{
  "model": "multi-label image tagger",
  "crop_scale_min": 1,
  "arch": "vit",
  "bias": "all",
  "qk_norm": false,
  "parallel_block": false,
  "inner_norm": false,
  "patch_size": [2, 2],
  "width": 256,
  "optimizer": "adamw",
  "beta2": 0.98
}
Rows from block 2 of a small multi-label image tagger, named by matrix and row number. Rows with one number belong to one neuron. Each number is 50 + 10 x the weight over its row's rms, rounded and kept within 0 to 99. All counts start at 0.
After each neuron's rows are labels from the 100 images, of 14848, where the neuron reaches its largest size: "patch colour" is the nearest of a few named colours to the mean colour under the peak. Only what is clearly more common there than usual is listed. The data: single printed letters, digits and signs in grey, bent and noisy.
# gate: MLP gate (model.blocks.2.mlp.gate.weight, 1024x256), inputs 0-255
# fc1: MLP up (model.blocks.2.mlp.fc1.weight, 1024x256), inputs 0-255
# fc2: MLP down (model.blocks.2.mlp.fc2.weight, 256x1024, transposed), outputs 0-255

gate.103:50 48 52 50 49 42 50 44 43 66 47 31 69 48 35 40 45 23 47 29 56 51 52 34 53 52 52 52 82 71 48 48 37 39 56 33 61 58 45 53 57 36 57 44 64 55 37 55 45 53 50 47 62 65 61 68 40 52 44 41 52 38 51 41 39 59 58 65 63 42 59 51 52 41 49 48 58 44 48 50 52 53 46 44 36 53 82 70 50 62 43 39 45 39 38 54 55 41 47 57 55 59 52 65 71 58 50 59 51 59 65 37 53 51 35 40 60 50 36 48 44 58 48 44 44 66 43 43 46 59 36 43 49 40 43 49 42 47 50 52 49 35 46 57 61 39 61 58 51 56 48 83 54 39 35 27 44 57 50 57 40 72 58 56 42 68 32 59 37 48 40 41 47 50 43 55 24 61 51 55 57 38 72 61 50 40 53 62 57 41 54 42 45 50 55 45 48 58 49 53 45 41 54 61 56 41 58 56 49 45 41 44 45 53 48 42 35 57 53 46 39 54 59 49 56 48 52 58 38 44 67 49 45 48 44 69 58 42 37 42 75 45 47 49 56 56 76 39 58 55 49 49 51 54 56 33
fc1.103:54 51 56 67 47 56 47 44 46 53 50 53 51 60 55 36 44 21 39 66 47 49 63 39 56 51 50 48 49 79 61 51 61 60 58 56 49 53 38 52 45 52 56 53 60 65 54 61 48 62 44 57 43 48 79 19 63 47 63 35 51 61 56 40 55 63 57 45 53 49 42 51 52 58 51 42 73 44 61 49 58 43 41 63 64 46 65 33 46 52 51 83 53 56 62 38 41 57 40 49 43 60 32 53 43 50 49 51 59 54 51 67 43 54 45 61 49 47 40 43 34 48 60 52 49 59 42 66 46 62 48 81 53 30 44 63 64 44 49 59 52 30 52 36 52 36 64 49 53 67 50 60 51 43 62 48 45 36 39 35 51 57 44 50 47 69 31 55 46 52 53 58 49 53 41 58 59 51 40 50 53 49 47 54 41 56 56 63 31 54 23 50 57 45 48 47 53 40 62 56 49 37 38 53 48 36 40 42 46 56 57 62 42 44 36 56 51 59 49 34 50 55 75 44 56 46 49 58 55 44 54 51 51 65 36 57 67 68 48 49 48 30 41 54 50 47 55 54 48 24 47 54 62 48 45 52
fc2.103:40 48 39 66 66 53 42 53 37 60 60 60 45 47 38 44 48 18 42 42 50 47 60 48 52 46 52 37 56 36 42 40 70 48 58 69 41 33 62 50 55 50 56 52 43 67 36 44 54 43 44 53 58 50 55 55 69 32 62 44 37 31 52 63 47 49 43 79 53 43 60 41 67 34 45 37 52 47 55 27 55 49 48 53 65 48 39 28 47 46 56 55 50 41 51 55 55 39 35 45 46 43 46 59 41 57 38 48 50 48 61 68 52 49 42 41 59 64 59 51 41 45 40 48 44 60 34 57 45 61 48 71 47 37 44 65 59 75 57 50 40 43 49 51 41 32 58 63 56 54 61 35 36 44 56 51 35 53 58 49 51 81 51 47 50 40 53 59 55 68 62 67 46 50 57 50 35 47 48 41 63 67 59 65 54 56 43 61 30 43 50 55 53 39 62 46 46 49 52 38 42 36 55 45 52 50 48 50 58 42 50 51 54 69 45 52 47 47 54 33 45 37 72 61 50 48 41 41 61 42 50 55 47 40 56 49 45 45 41 46 50 71 36 38 47 36 54 50 66 40 65 72 62 49 57 54
patch colour: grey

gate.547:45 54 44 53 42 75 51 61 52 57 56 61 57 54 49 69 40 36 56 70 58 41 62 22 57 44 55 54 62 24 73 50 49 63 53 64 55 56 36 47 49 58 45 48 42 52 52 52 41 58 56 50 36 69 77 51 62 36 57 34 53 52 68 40 39 55 44 33 55 51 44 41 51 43 50 40 61 32 40 33 33 48 59 59 43 57 61 37 58 52 42 70 50 54 61 65 57 51 58 54 48 50 43 43 51 51 46 46 61 48 41 66 56 48 53 55 52 62 44 49 36 45 49 28 56 51 55 58 66 54 38 54 55 47 38 42 47 40 51 64 50 65 47 40 57 40 73 58 31 51 43 45 44 31 44 52 50 36 49 44 51 64 37 69 52 63 51 45 64 51 55 72 53 29 50 53 56 35 50 46 66 70 47 51 71 52 51 48 60 60 42 60 27 38 53 50 51 42 45 64 39 49 52 66 45 47 43 40 39 47 43 44 37 60 55 44 36 30 58 46 42 43 62 48 54 69 61 40 39 49 36 44 42 51 48 57 50 54 50 38 59 43 38 41 46 37 53 50 38 38 51 50 56 44 48 62
fc1.547:53 47 77 48 56 71 49 50 52 47 25 42 54 48 39 44 50 81 46 53 55 45 47 52 41 54 50 54 56 42 48 51 48 51 52 30 65 53 49 47 62 44 47 50 62 56 54 51 49 43 49 58 30 76 30 67 46 59 56 50 30 46 51 44 36 66 55 56 48 51 41 53 54 56 63 61 57 45 51 45 57 36 39 56 47 48 42 34 60 52 51 34 50 45 70 44 61 47 43 38 46 45 29 47 32 45 49 42 55 40 66 51 41 35 58 40 52 59 45 63 78 58 62 61 48 53 49 42 60 36 55 64 57 65 65 47 46 65 39 66 46 45 56 56 49 57 33 57 51 49 60 47 37 47 56 61 43 52 50 50 61 57 34 50 28 35 61 50 61 44 57 68 51 50 55 46 30 44 41 52 59 46 48 54 72 31 52 51 35 45 51 53 56 46 46 40 53 49 59 58 56 40 59 41 40 47 48 48 58 35 51 54 38 47 56 51 62 54 52 27 59 63 58 47 67 61 59 56 45 43 51 41 61 36 54 57 26 56 41 69 48 58 32 43 52 47 62 34 50 75 49 46 55 54 43 28
fc2.547:62 46 54 43 39 52 51 55 51 64 36 39 42 53 65 45 61 34 51 52 29 36 44 44 61 56 52 53 51 76 60 45 50 62 67 32 45 43 41 57 45 46 47 49 59 45 61 55 50 42 54 68 60 49 66 62 53 54 54 40 51 54 52 41 50 39 35 63 62 67 64 64 51 37 39 44 52 60 52 42 59 39 63 31 40 54 52 52 39 49 70 40 42 43 42 43 52 38 63 55 57 45 39 51 35 66 57 47 54 60 55 68 42 51 34 46 61 43 46 75 54 44 48 57 48 36 38 46 54 59 36 33 36 44 57 68 74 46 51 67 49 42 50 53 48 52 45 47 52 50 54 33 39 49 63 19 42 47 62 66 52 36 54 72 58 30 51 59 44 53 67 33 42 63 39 52 43 44 46 51 65 45 61 42 36 46 42 65 61 46 55 61 51 49 57 59 59 53 35 55 50 58 55 58 38 50 47 52 41 63 53 46 38 56 52 44 40 43 60 31 54 47 52 53 69 52 54 55 48 43 54 37 46 35 58 49 46 31 50 41 42 66 25 64 65 44 47 40 53 58 61 36 43 39 57 58
patch colour: white

gate.743:51 63 22 58 51 57 46 54 30 44 47 28 41 55 70 50 57 52 44 56 52 43 45 60 64 64 46 51 67 59 57 50 44 45 36 55 47 80 62 39 49 54 53 48 67 59 54 53 43 32 36 53 47 74 56 63 53 30 64 30 55 44 47 54 52 48 57 53 38 45 48 55 45 48 45 45 44 41 51 53 42 36 48 55 65 57 35 52 52 59 63 57 60 68 56 57 44 60 54 46 57 45 48 46 60 40 57 54 60 51 41 58 51 38 51 53 46 39 58 45 60 49 52 48 54 61 53 48 43 59 47 24 47 62 39 38 36 35 56 52 50 39 47 46 60 52 52 51 39 36 38 50 45 45 57 35 56 65 72 59 47 43 54 52 51 31 24 51 41 49 46 72 53 38 38 51 35 45 62 55 57 55 42 52 44 61 52 64 83 49 36 49 56 52 31 45 47 29 41 54 57 60 57 57 39 46 38 50 51 54 43 48 41 53 51 39 55 42 34 51 29 45 65 33 50 50 43 56 62 58 61 42 51 42 68 60 67 36 64 60 41 48 54 47 35 54 48 34 61 49 38 35 48 52 71 45
fc1.743:46 55 56 45 47 40 41 54 70 45 57 50 53 56 47 51 51 34 50 46 49 64 59 55 38 51 49 49 51 52 58 57 53 49 52 30 44 47 54 41 57 39 40 52 56 34 48 53 54 52 53 59 49 55 43 42 41 66 57 46 41 50 56 51 43 73 46 40 65 58 42 43 67 55 50 45 54 50 30 52 59 53 54 46 47 41 53 68 50 52 48 52 42 50 59 62 50 40 50 78 37 48 40 47 60 66 45 51 33 61 54 42 47 44 45 55 36 54 32 55 52 65 51 26 45 60 40 34 77 55 52 59 39 50 51 59 61 53 39 58 46 56 48 40 50 45 59 55 59 52 48 46 48 50 41 41 55 62 35 68 48 39 52 32 54 69 52 42 51 56 40 39 53 36 46 57 48 51 37 50 53 48 47 47 70 39 56 61 47 56 52 30 67 63 23 48 67 51 60 51 52 45 53 48 64 33 58 47 42 48 79 74 49 72 52 39 59 50 70 52 52 49 39 45 49 56 52 50 10 49 56 42 41 54 50 33 44 70 74 30 41 60 54 57 59 53 40 50 56 71 42 48 67 43 50 36
fc2.743:54 39 37 42 40 48 48 59 39 49 60 56 46 54 45 42 62 35 58 32 50 57 64 46 46 36 43 62 44 60 77 58 42 62 48 37 39 45 44 46 63 54 52 76 59 60 27 57 55 53 46 34 48 67 41 38 67 35 42 65 55 61 58 60 62 51 41 48 50 60 65 43 55 58 35 45 35 53 36 45 57 41 58 31 31 61 50 45 57 48 26 62 34 61 60 50 53 40 50 55 66 58 61 36 58 58 37 59 42 43 45 28 42 60 59 49 43 51 41 38 49 35 40 44 44 55 57 47 44 53 57 44 51 29 56 41 46 55 26 49 42 56 36 60 26 46 38 39 62 44 45 68 56 51 55 41 57 40 56 53 38 54 59 42 51 60 53 68 54 46 56 42 62 65 35 56 41 67 43 54 40 46 51 44 61 50 48 63 39 58 53 70 45 54 62 45 53 52 37 67 48 40 44 40 52 61 57 54 48 62 58 60 42 34 47 52 37 54 42 57 63 31 47 45 58 70 62 44 54 50 54 47 37 53 52 43 42 56 67 49 43 51 32 51 51 57 56 58 31 60 49 56 53 61 39 62
patch colour: grey

gate.152:64 50 43 49 49 72 49 52 38 65 35 58 31 48 46 68 28 43 52 41 52 59 66 63 54 52 49 53 57 47 39 44 65 54 46 57 43 43 65 52 41 43 49 54 54 61 63 47 34 56 67 21 59 46 58 63 52 58 43 55 55 51 63 56 45 71 45 52 42 57 59 37 45 33 44 69 48 44 36 32 53 56 45 41 51 41 42 53 84 30 51 48 54 54 65 57 58 49 42 72 42 41 51 51 67 64 47 54 45 51 45 54 63 42 55 34 60 55 51 47 34 60 48 70 46 57 55 39 57 39 69 44 51 52 56 56 47 51 48 51 54 47 47 45 50 60 48 43 47 64 54 50 46 35 38 53 50 36 58 37 38 70 49 31 37 48 54 61 48 52 53 62 56 61 65 47 56 39 45 51 41 53 38 45 44 46 59 56 40 28 40 64 68 59 37 40 53 34 39 58 44 49 22 38 44 54 56 45 49 56 53 56 38 65 47 65 59 52 40 53 65 49 43 37 54 46 45 35 54 58 55 45 36 37 55 46 57 47 39 34 54 53 66 49 47 37 40 40 50 62 51 55 61 52 29 64
fc1.152:50 49 47 52 27 53 39 51 60 53 75 43 56 44 43 39 43 54 51 70 51 53 60 52 42 50 57 51 29 55 53 53 55 50 42 48 48 67 49 35 46 44 66 68 52 62 41 51 44 59 41 41 53 52 35 52 55 23 47 53 27 46 49 52 46 58 61 36 43 49 52 44 45 73 47 43 48 35 46 59 37 46 54 48 67 45 51 57 31 52 50 65 42 48 34 36 35 37 47 62 45 41 41 53 66 41 37 53 62 42 46 51 47 45 59 53 48 44 57 69 55 45 56 43 49 54 55 58 73 23 58 47 41 54 50 39 51 53 60 44 49 44 49 38 35 58 59 58 28 45 47 48 49 57 51 55 47 44 49 41 78 45 46 55 53 52 66 55 57 64 51 39 55 55 63 59 58 49 55 47 49 81 39 56 59 54 45 42 58 56 46 45 60 58 66 51 47 61 47 58 52 55 28 63 57 23 49 43 41 51 57 68 55 49 24 51 57 49 54 58 54 49 69 50 36 34 77 55 55 55 41 54 56 74 43 36 51 51 60 42 43 41 61 55 58 44 42 67 45 38 53 47 63 38 44 39
fc2.152:48 55 35 43 55 64 54 61 49 44 49 70 44 48 38 63 54 66 53 52 45 49 56 60 48 38 44 52 61 25 50 58 60 39 40 50 44 54 58 55 57 40 51 55 60 65 53 43 60 42 59 37 34 57 66 42 54 54 47 39 48 76 75 72 51 33 31 55 46 45 47 44 52 43 43 49 44 44 40 31 44 44 23 50 42 47 29 36 42 56 38 46 45 59 64 55 66 38 40 68 66 41 51 51 39 53 51 61 44 42 73 39 44 40 64 48 35 67 62 42 47 55 51 50 55 41 49 43 54 62 55 44 53 38 52 46 52 59 51 54 36 78 58 56 58 69 54 43 45 61 49 41 42 57 55 43 58 39 62 51 65 38 50 36 58 53 59 68 52 48 55 62 47 42 61 43 55 40 51 50 74 67 59 37 49 51 40 29 44 51 47 52 43 39 49 49 62 58 52 55 41 36 61 43 42 55 60 43 44 47 55 38 51 56 56 50 33 46 55 45 41 23 46 53 67 54 67 30 33 61 39 42 40 59 42 38 48 52 48 49 50 56 46 53 54 38 59 54 51 59 42 44 60 45 29 58
patch colour: grey

gate.645:43 48 37 49 60 51 59 61 48 45 46 61 56 57 59 78 58 50 53 39 43 55 38 32 51 46 43 54 59 26 67 38 55 49 54 41 54 38 56 43 41 54 40 46 33 50 65 57 57 44 66 34 35 41 46 47 78 50 42 55 59 62 37 49 57 23 43 56 52 63 53 26 55 42 40 19 67 44 54 62 37 49 55 37 50 56 57 53 36 50 30 42 52 51 45 67 59 63 51 47 41 43 45 51 45 53 62 49 41 48 45 54 57 57 61 69 52 44 58 50 52 55 58 46 46 38 40 62 42 58 52 41 52 58 44 55 47 33 66 44 49 56 53 50 46 45 68 50 52 64 45 45 43 53 42 61 44 52 55 42 27 61 55 63 53 55 40 49 44 58 50 40 52 31 54 40 73 49 57 63 69 46 55 36 45 55 41 42 44 65 53 55 39 44 71 54 55 50 58 38 47 53 60 53 45 73 47 52 48 46 37 66 60 48 45 48 24 54 45 44 45 45 59 58 39 57 32 40 35 43 44 49 55 52 47 52 66 61 58 46 59 48 48 52 45 56 38 69 36 30 61 57 49 27 35 54
fc1.645:59 55 34 44 48 61 51 54 42 53 42 45 62 50 54 49 52 66 57 54 46 45 53 70 54 57 63 43 55 72 43 35 46 52 38 47 38 76 32 55 52 29 52 51 40 61 44 48 48 44 37 45 48 52 35 38 40 37 59 40 38 27 45 51 47 50 43 59 40 47 48 40 49 57 55 40 48 47 68 63 47 45 46 42 61 70 41 50 35 26 60 60 75 40 48 56 39 69 43 57 47 31 67 45 34 37 43 47 46 50 45 52 54 37 56 40 53 52 55 48 56 64 50 62 53 50 54 31 42 49 51 46 57 43 60 59 41 67 78 39 42 37 59 49 45 63 60 36 47 59 51 55 59 60 49 51 53 38 51 56 51 49 58 47 52 57 31 66 51 61 45 64 47 54 32 65 40 51 61 50 37 44 38 53 18 55 52 47 26 48 70 49 51 51 50 65 48 33 49 56 48 46 53 56 41 43 44 51 50 54 39 41 44 41 50 68 50 41 55 43 29 42 67 49 47 60 48 63 47 48 51 60 40 37 46 55 71 33 63 48 50 47 43 65 49 41 44 46 46 34 39 59 64 39 57 67
fc2.645:42 44 41 41 41 55 47 46 66 54 72 66 42 41 40 51 43 35 54 14 60 46 47 47 48 45 59 39 47 39 60 50 29 42 50 66 44 50 42 54 70 49 62 59 53 62 43 64 69 47 46 46 48 60 61 35 46 30 34 43 53 58 74 50 53 32 57 58 43 65 64 68 40 77 32 53 66 67 46 50 46 67 47 50 50 51 38 41 27 63 26 56 45 44 49 44 43 54 65 37 58 41 60 40 58 41 40 53 51 42 54 45 57 47 46 28 57 58 51 36 46 52 56 36 48 58 63 40 43 74 58 72 48 50 61 57 40 40 41 49 38 45 51 55 47 36 55 59 44 57 56 42 64 58 34 32 66 53 31 60 50 54 50 52 50 47 62 42 54 33 26 50 47 48 38 36 33 64 61 59 57 47 38 56 56 65 58 52 58 56 51 46 50 48 53 44 57 47 43 45 55 48 42 48 59 48 55 50 41 57 42 66 59 54 59 51 49 39 54 49 67 43 63 48 42 56 59 38 49 53 51 51 45 59 39 49 56 48 53 43 42 46 55 33 46 42 43 64 55 50 60 44 54 59 44 55
patch colour: white

gate.419:42 34 56 42 60 38 44 59 64 49 36 55 64 47 49 39 39 37 51 47 55 52 60 49 41 47 50 64 44 44 74 45 37 56 62 45 63 65 54 45 53 41 64 50 63 59 49 44 55 59 48 44 50 53 51 48 40 37 26 59 40 54 50 52 58 55 41 45 50 46 70 55 47 53 68 51 40 48 77 65 50 46 50 70 58 45 57 46 64 38 58 55 41 46 67 56 60 30 54 46 45 45 42 44 63 61 40 48 49 54 34 70 51 55 48 30 48 35 38 64 63 39 52 42 49 40 42 50 37 52 40 66 65 69 45 38 54 34 57 49 48 35 55 46 43 38 63 53 53 47 37 38 55 61 69 57 51 60 60 61 50 33 43 53 60 41 52 39 57 52 43 47 45 36 48 57 62 50 51 58 37 67 56 47 39 23 56 60 37 59 57 52 52 42 49 46 51 45 71 53 48 58 46 67 56 37 47 43 41 38 50 68 53 26 46 44 72 79 48 40 44 56 45 44 67 53 51 59 42 48 56 64 51 51 55 49 22 62 57 46 39 57 42 47 55 60 44 54 36 38 47 53 50 39 72 53
fc1.419:47 59 50 50 46 51 53 59 77 53 45 46 48 50 61 59 42 50 48 55 41 66 47 55 62 65 50 50 50 68 38 49 43 46 50 49 29 53 54 46 47 47 57 48 47 54 53 61 45 56 70 32 52 60 75 35 39 49 35 36 60 73 65 57 71 67 40 38 45 43 39 59 38 43 36 53 54 61 57 44 56 50 52 42 41 45 56 57 52 64 47 56 41 57 25 33 66 42 60 55 53 45 44 41 62 58 55 30 53 63 52 37 53 46 51 37 51 45 45 48 42 51 48 53 48 58 53 36 42 60 57 35 29 39 54 48 40 77 39 54 53 68 53 50 37 48 41 38 76 53 41 37 39 35 59 19 48 47 53 65 50 42 42 47 49 39 55 67 45 58 35 40 45 62 68 53 47 46 47 53 44 43 47 55 64 54 42 46 58 56 59 42 56 44 50 48 45 58 46 57 61 45 20 50 36 56 56 52 53 54 55 30 54 35 26 55 45 38 41 53 44 43 42 53 65 50 63 46 61 62 56 37 38 58 59 39 63 38 42 37 35 52 63 46 41 58 58 59 54 50 62 51 51 56 44 47
fc2.419:31 47 29 42 64 55 59 56 41 47 43 31 29 45 42 38 49 66 42 48 51 49 77 56 46 38 48 59 47 37 50 61 62 45 58 44 49 45 50 43 56 72 48 47 34 34 47 52 68 55 51 64 42 59 48 57 56 53 64 58 35 38 29 47 60 66 59 55 62 47 38 53 63 50 50 47 45 41 43 29 42 55 48 39 56 46 59 36 59 48 67 44 68 40 44 55 53 53 41 46 45 51 44 53 52 59 52 50 44 52 50 31 62 48 37 48 50 47 55 61 55 55 45 52 56 61 57 43 61 62 59 35 40 42 60 49 49 40 40 57 45 48 61 61 43 47 39 53 62 52 43 63 49 47 47 53 52 44 57 55 33 49 55 56 47 62 47 43 51 55 51 61 56 34 47 58 15 56 69 64 44 33 33 35 75 33 46 67 37 37 51 52 61 46 58 52 56 44 47 73 56 55 53 53 37 64 30 56 51 36 48 36 43 54 46 41 61 56 47 51 63 47 53 46 52 63 50 68 49 50 54 38 31 26 56 55 41 62 42 67 59 42 42 40 48 56 50 53 61 61 46 35 50 62 61 27
patch colour: white

gate.86:53 51 49 42 46 69 51 58 57 38 43 52 45 47 56 59 48 55 44 46 36 45 46 42 49 59 45 44 70 60 48 57 52 48 53 50 58 53 33 33 45 58 20 30 37 55 58 57 57 42 51 39 45 50 39 46 50 59 52 54 43 42 31 74 41 32 46 57 45 41 58 43 46 31 39 37 51 57 49 54 48 57 32 50 51 52 42 54 41 51 48 35 61 65 51 50 58 57 50 31 44 56 36 54 35 62 66 51 34 53 38 39 51 37 63 36 48 40 72 62 56 51 50 49 49 62 47 45 48 23 60 33 52 61 52 70 44 53 59 50 45 47 55 37 63 69 64 57 48 66 65 47 58 39 53 43 38 55 62 35 53 46 47 58 45 34 53 67 56 57 66 43 62 42 37 56 35 33 56 59 63 40 44 44 35 37 47 38 37 42 64 56 44 54 63 60 59 54 58 45 62 36 58 64 20 62 38 45 49 63 46 51 46 56 51 53 50 51 49 34 54 59 55 44 41 46 42 39 60 52 66 42 65 65 61 46 76 47 34 43 66 44 53 55 41 55 43 47 46 50 61 46 62 56 44 62
fc1.86:59 51 58 45 43 33 43 43 51 55 51 43 70 60 63 40 53 45 46 41 61 65 39 25 70 55 37 47 49 69 69 57 48 30 51 63 45 46 58 60 54 59 62 45 55 27 45 41 44 52 33 63 50 55 52 45 56 40 53 51 66 49 40 67 55 47 53 40 49 68 41 56 50 54 53 50 43 70 46 62 59 38 48 55 32 52 49 37 51 61 44 60 38 56 53 55 42 35 53 61 64 62 51 39 52 46 64 50 51 51 49 66 39 56 45 66 48 29 32 54 56 39 42 46 59 63 47 55 21 66 45 67 57 47 41 41 33 50 38 54 57 56 36 45 51 43 50 35 51 30 52 40 67 65 51 40 54 47 53 59 47 42 51 47 77 43 57 52 61 36 53 52 52 58 67 54 67 39 53 45 57 57 65 37 61 57 49 65 68 64 52 49 57 54 28 35 58 39 40 52 55 49 35 43 40 49 61 49 55 52 56 58 45 45 53 49 59 40 47 55 29 48 45 41 31 47 57 46 53 45 51 46 50 46 61 37 37 60 50 65 42 59 42 74 52 63 63 39 63 44 50 44 38 52 43 41
fc2.86:45 58 56 55 52 43 44 53 60 34 54 46 44 47 32 43 74 48 46 58 41 54 61 60 48 45 44 45 46 45 42 46 53 73 56 44 54 44 39 54 62 42 52 54 48 62 56 49 60 42 66 60 40 51 69 60 34 43 65 38 48 53 44 48 38 42 41 46 58 22 55 53 60 36 46 59 41 39 71 42 72 51 47 55 61 57 55 32 52 53 68 38 59 42 48 61 51 51 50 34 29 47 43 39 42 60 55 41 61 64 50 55 55 32 27 44 48 46 54 69 38 60 44 54 56 39 53 41 44 45 69 46 40 57 58 67 57 58 55 52 41 44 50 47 43 71 46 59 46 68 35 57 30 50 50 67 57 44 41 46 52 65 49 58 52 54 50 54 43 79 44 42 45 45 49 30 59 57 42 55 39 45 40 33 47 50 51 39 44 46 35 43 63 54 54 63 44 50 48 57 64 39 39 60 66 52 44 55 22 59 70 39 53 58 52 50 56 36 70 44 44 36 55 48 41 35 45 61 39 46 65 50 51 53 36 58 55 68 39 47 39 51 60 57 50 47 33 67 55 59 42 43 67 43 47 45
patch colour: grey

gate.173:66 34 42 51 61 41 49 71 52 30 52 67 67 47 45 60 56 43 50 25 56 51 48 62 42 36 45 40 44 49 74 47 49 53 68 51 61 36 60 56 50 36 44 45 52 31 46 43 49 61 47 46 64 50 50 40 33 49 43 40 43 55 46 54 46 46 25 43 64 55 47 41 60 52 62 51 58 54 50 42 56 49 51 65 64 48 71 45 69 59 58 51 34 44 64 57 52 34 54 56 35 52 55 39 40 50 49 40 38 59 38 50 62 37 47 56 39 37 41 45 54 57 51 40 49 42 21 54 34 63 34 60 61 50 53 59 51 55 60 51 56 47 51 54 39 39 43 39 50 59 48 58 59 63 31 59 60 59 36 66 44 52 65 48 62 51 42 45 52 55 35 40 42 44 41 55 40 49 42 48 41 47 49 39 58 29 53 56 37 76 46 33 48 57 45 45 62 50 67 42 51 48 60 51 63 49 61 43 47 58 68 57 57 49 63 47 55 71 60 52 45 46 50 45 50 70 59 56 20 48 58 42 51 35 51 54 41 66 64 44 36 62 51 54 52 67 44 53 53 35 48 68 55 42 51 61
fc1.173:55 48 40 52 42 31 58 38 53 67 63 53 55 51 50 43 50 47 41 56 57 60 75 43 39 40 64 46 41 53 54 56 34 67 51 40 59 46 36 51 58 41 53 75 52 53 32 48 53 64 60 59 56 39 51 38 37 42 47 54 34 38 50 41 53 68 61 49 65 60 49 67 45 81 49 50 43 52 86 48 46 42 48 52 58 63 42 39 53 43 42 43 40 27 28 52 54 56 35 48 47 53 51 43 41 44 49 44 59 56 45 56 52 51 35 47 53 45 46 42 60 46 49 52 55 45 57 36 49 48 63 58 56 29 46 58 52 45 56 47 57 22 49 62 41 44 42 59 55 36 47 52 71 46 44 53 54 46 28 42 51 58 46 43 37 63 58 45 38 57 39 38 58 54 42 50 60 70 30 28 37 26 56 56 52 62 48 41 31 44 51 41 57 64 54 48 51 40 53 42 45 51 56 71 65 29 49 48 54 43 63 49 45 43 45 62 56 44 56 54 59 55 58 63 40 37 52 63 44 47 51 72 52 60 44 56 39 58 62 53 46 47 43 58 40 55 42 60 50 54 57 56 49 56 48 27
fc2.173:63 51 50 45 50 46 69 55 49 62 47 49 64 41 36 58 47 77 40 65 49 50 45 53 60 44 48 36 66 47 32 50 52 43 50 53 41 51 56 57 44 54 57 50 43 59 48 51 39 50 61 42 48 38 58 52 39 60 62 47 55 71 64 42 58 46 37 56 58 45 52 37 39 35 52 48 55 51 75 54 36 57 30 50 49 55 46 47 44 53 53 32 60 44 48 24 56 55 47 34 53 55 61 57 41 48 44 45 65 36 58 46 53 47 57 54 78 69 60 41 59 53 46 64 56 45 43 53 53 43 47 56 56 40 39 62 43 35 68 39 61 43 46 54 63 56 50 59 38 59 41 47 49 43 53 55 51 39 63 40 64 30 31 51 42 29 67 65 45 50 50 40 67 42 54 39 56 53 57 33 57 47 50 65 39 57 39 19 41 52 66 45 52 45 53 48 50 51 64 41 40 48 58 55 40 46 48 54 66 62 44 36 55 52 38 39 36 41 50 42 72 61 54 54 69 43 52 26 70 45 23 50 48 61 46 50 63 45 48 49 69 33 46 45 37 46 59 53 47 56 57 60 41 54 43 52
patch colour: grey

gate.401:45 59 55 41 57 39 58 54 65 37 51 53 40 35 75 42 41 38 43 56 54 14 34 50 36 56 57 57 37 47 58 62 19 46 64 51 52 51 29 53 48 59 44 58 47 59 43 52 38 61 38 52 48 52 51 53 27 41 54 40 47 46 51 47 51 64 47 40 74 47 52 53 50 41 56 59 47 39 57 72 41 55 59 60 57 54 46 60 49 35 62 52 55 47 56 57 40 45 63 57 48 45 50 56 54 67 36 34 59 36 44 58 62 47 49 34 56 66 47 46 42 51 52 45 49 52 40 41 67 55 46 51 38 65 45 39 75 71 56 62 50 44 47 58 40 50 58 57 36 52 61 39 37 50 44 38 51 47 57 62 52 54 36 55 48 34 56 53 40 65 56 48 41 49 60 45 69 33 55 52 43 58 24 60 60 28 65 44 56 46 51 57 43 37 42 46 42 52 57 38 37 55 46 54 51 48 40 50 58 50 36 52 46 58 50 41 70 48 55 48 35 40 40 50 55 60 56 51 48 51 60 54 45 62 51 34 56 50 59 24 55 65 56 33 54 54 30 60 57 49 60 47 51 33 67 61
fc1.401:50 60 55 48 36 74 48 54 48 55 50 40 62 46 51 63 49 49 59 38 43 48 60 25 53 60 46 55 42 42 62 30 52 38 56 51 59 55 42 47 55 50 62 39 42 66 55 58 55 36 57 38 56 60 39 77 52 53 54 62 41 54 55 40 52 67 45 45 43 62 54 29 54 44 55 52 51 47 47 43 57 48 54 47 59 50 44 67 70 42 47 41 52 42 41 45 46 48 46 37 28 46 49 46 82 52 52 55 39 40 43 32 55 63 59 56 46 55 54 58 48 39 52 55 49 47 59 51 52 35 45 51 55 37 56 60 45 56 49 52 45 58 47 47 53 57 44 59 38 55 27 51 44 36 45 54 38 61 39 53 39 53 60 57 44 50 58 47 54 48 32 30 48 31 53 41 21 53 58 45 49 25 65 44 25 34 53 52 34 47 50 59 52 53 75 54 51 50 43 58 37 55 47 38 54 40 56 54 35 50 41 51 61 58 66 64 47 62 42 45 45 38 58 41 74 56 52 49 47 39 62 49 42 45 60 76 62 64 60 64 63 30 51 59 54 29 65 51 56 35 57 47 50 62 60 35
fc2.401:51 66 53 39 27 37 49 50 48 46 53 42 32 58 43 49 51 62 54 44 65 36 56 55 45 40 43 58 43 67 41 67 74 47 43 58 35 56 36 45 50 35 49 58 70 50 32 47 46 48 53 56 47 40 71 61 37 66 61 41 66 46 71 37 52 61 61 45 42 77 63 64 54 34 47 66 55 63 55 48 45 56 55 36 43 51 47 53 56 58 53 34 53 62 47 54 50 39 42 61 65 57 64 66 55 64 57 47 49 56 46 43 48 38 63 61 28 62 40 51 57 52 52 58 49 60 46 60 51 36 42 49 56 66 42 44 23 57 55 37 51 54 54 61 61 51 54 61 55 32 57 42 48 42 38 47 51 45 63 40 43 47 59 45 41 56 51 51 25 51 60 51 37 73 49 62 52 44 52 53 52 58 48 40 36 56 54 49 25 44 72 56 50 58 49 56 37 43 38 41 34 58 39 37 46 58 58 52 57 33 42 49 48 39 63 55 44 61 41 42 65 53 36 64 44 67 56 58 38 59 53 32 46 57 47 55 53 60 43 49 52 36 43 44 60 47 66 38 37 59 58 52 52 42 50 39
patch colour: white